From a checkpoint of a small model that answers yes/no questions on an image's attributes: fusion encoder norm rmsnorm.
Rows from block 7 of the fusion encoder of a small model that answers yes/no questions on an image's attributes, named by matrix and row number. Rows with one number belong to one neuron. Each number is 128 + 32 x the weight over its row's rms, rounded and kept within 0 to 255. All counts start at 0. Numbers have three digits each.
Before each neuron's rows are labels from the 100 texts, of 14848, where the neuron reaches its highest value: "tokens" is the input token at the peak. Only what is clearly more common there than usual is listed. The data: views of escape-time and Newton fractals.
# fc1: MLP up (fusion_encoder.blocks.7.mlp.fc1.weight, 1280x320), inputs 80-159
# fc2: MLP down (fusion_encoder.blocks.7.mlp.fc2.weight, 320x1280, transposed), outputs 80-159

tokens: "Mandelbrot set"; "burning ship"
fc1.712:098131146112125101134126120094132115118136082151114128123146135102143140142110118121135177126143155079143107131153126160111172128128126125136059137160112183179090092141129129102126121115113103148161114182092071073078107129135146238157144106
fc2.712:110090096125135167148125159122106154080076134130184087110112144167159147101133151152154118142178136142122083089101136098137101150100107147114104106114111116083155151115132184137170118115142138121061149136110163118178133086139096024133114166

tokens: "burning ship"; "tricorn"; "Mandelbrot set"
fc1.732:078106147111135091113126126092170110100112111149119122103129158095132145162158120123125169180165139067126121168139122115087177111138101117148092128143087187185125086120117162119123139117097081154152139151117088108101088122127134166162122149
fc2.732:138091094106144157123099139166102155111076160135177080126112136197142119108087142115155139117135127134113136044125161144155102183114130114129086091130127133087133174123144139140143109141160171094083145130109142086190128122136092044149093141

tokens: "Mandelbrot set"
fc1.202:144152147086143128128106113143190139078094113119114064116033154117101141149178087102094144089199140142152183140110108105128103117091127147162139136085147168098112138129162140100137155096145093148104111102147102148063097129095102207135136049
fc2.202:152035115161089122098134160102074118194180116137191180153157118145132139100106128137192106162082141095159082119165131148087144135181144035104057120158151118180134136186109107099136149177113195120078118160091115086154146136123158095136078164

tokens: "sine Julia set"; "Mandelbrot set"
fc1.563:099120159127118081118114179156171103111138119147177142112120206063143127100122121053105120119130118130107171211130174152158142172076095157114163125150156126047185128060154136189114151155160168093120113088133161091113102158074104141154140124
fc2.563:121101128073110145155092049082076143133140155097142067113155073122128110116140174147178105140131133115186105058136100081104111132109211134165087174098115129165129125195144113119160071109112113131066139175134107162115184155150104095111135111

tokens: "sine Julia set"; "grey"; "cool"
fc1.450:151127080157138131111121162161116101134133158107178163118140101185106117129128117165129082127143128122149137131075133134134134109149099137079139134110136136123143147091104134196111195147170107069099134076117136144093152109078100067120130134
fc2.450:156155160143133123110184090131084184145114156188097156144135123121120126152109108091176137148065117126123115139149089101175095127128151087189116055144140146121062153164160159084129103169123180104160111140181135117154114146105160130111103091

tokens: "burning ship"; "Mandelbrot set"
fc1.695:084108135117126091113137130118148111089126102129165106124151135094114150139155103138106140139142147026180124144158135129124208136129105106143080110139081193189097091135123141132139148127104098168162123137090091109036125133117139187168100102
fc2.695:138126090136130138152103142128069152091104149129151109100080148179142121090131155140165135152156112163127113086114122098153091159109139155126093068146121146101134170078114147120140103103136161076090138161133127103198138099126103034134113163

tokens: "sine Julia set"; "grey"
fc1.287:145109084151144155112134133179102101161149168110162148072139101191092110153131095156124104134131128138167125137086111104123128126155122111081126122141131140110161149081115131201099191124161120088078115069145119181092172126073134051114114125
fc2.287:159143154134121105113193092122103180113112154183096159137115138140109148155128107084155136172092113120130128144137116122179108122122138107161134062119118124126059166165148138065135096184122189112169104148164132113202088132084146128147113116

tokens: "Mandelbrot set"
fc1.255:117135150140129177100117116107192094112124074086091108154112132105154096117132147106112116174187144120140137159106136134087166137089122181142123167132044091150151099115114145178136139117099092101129143095056119118119084085183125182167151168
fc2.255:139121105107102108124102113139103160131102132120154130122134103124131132151100126104143162150137100137100140106100140132130107146139153116129131105129129152131100141098132138133127119143132147108122138128140155132235095128121111208116089135

tokens: "sine Julia set"
fc1.550:125121189137114096110116161155140153111156182139181175125083094034125155110193122092080201113111147150149173174140120134140063178125141113108149150121153108067141091112105125127148120133089205093084102164103152049104093178131145185164192132
fc2.550:138132097129132214110126096153114125152093095108117088110138102141162065082103144148126078145133148145130071096149190142106184093070165167144118130113066117208132127165177121122113110124090071141150150136158104176118160129151149120138077132

tokens: "burning ship"; "tricorn"
fc1.216:090123113095110107158109183087118123168143126080119087102173231095079120192162116075093110097146063199131130119103178110096121122142077131153133126092108108136170113147127153174114138071179141111147125078183166159144106115111101118125083085
fc2.216:200107135118143144086112115152116138135112131134159187105075075129140142063098133124193109140125187081109130078122075119147124150150130092094113133118190156107089137147126123115048140127089099117143118165025118134091171148104100077094134114

tokens: "burning ship"; "Mandelbrot set"
fc1.22:129086135100127169143120155109099065169124080121116155101137214159061156149142098083141116114138142153114098094079139138104118114155122062186099140137125162080149121120091124198138153135163114118166144075141110207108180167104104145108135089
fc2.22:150102123129137055080130155106147183123176165178161124120115104148133164130147121111137122190160182077154164176123076099157108147163138074101120125124134121103142172141144160061094156144156117140091103178091122084145085114079104136129098152

tokens: "sine Julia set"; "Mandelbrot set"; "tricorn"; "burning ship"
fc1.678:141105119086092141120110166145105083173059143118154122077097137167048154171165125104093147090164184106107109113097155142144131126198126054164096152129144152078138115130112166169154170107156111110117129130110144163089178107062069142144155097
fc2.678:152112155160139098096148088105143154116193122165115150148118110135148125111124102144143125209093106100169139134149089092116130124114119119109169135175083119187135160134139087098107140182146161191113071120143090091170083098109192119137067143

tokens: "Mandelbrot set"; "Julia set"; "cubic Julia set"; "tricorn"
fc1.713:135072139123141178117125174141104084135099099120145132095152169144016159083185107100118140087105177117111138126106182144130139180185106061167073178141112120075143123088128097176123174160151082090134127111116148144071161161071059141123131088
fc2.713:160127149142118082119140132100141157114168142144147143136095087172186078146116110136153102232181158103179119156199089096162109094092141138083148087143094117164109166176162143074097124140117136150112119115156103125148098093104163111167093171

tokens: "sine Julia set"; "Julia set"; "exponential Julia set"; "quartic Julia set"
fc1.696:164129111083139179103128129159162086172124138149146166114092152165104151059170152160131133096144198100150130133132105115124100144188139109166058115130137121092105168145162083141193075155136098167084153224138128165062160126154108208118129075
fc2.696:057108202210100121137113108084105154070143123137126099106148138127174089159090105137130181179135094123188135112173111147117154121089084153080197078197091131164132114112088125087086208105146120145155125049107115060172036121102227093155077166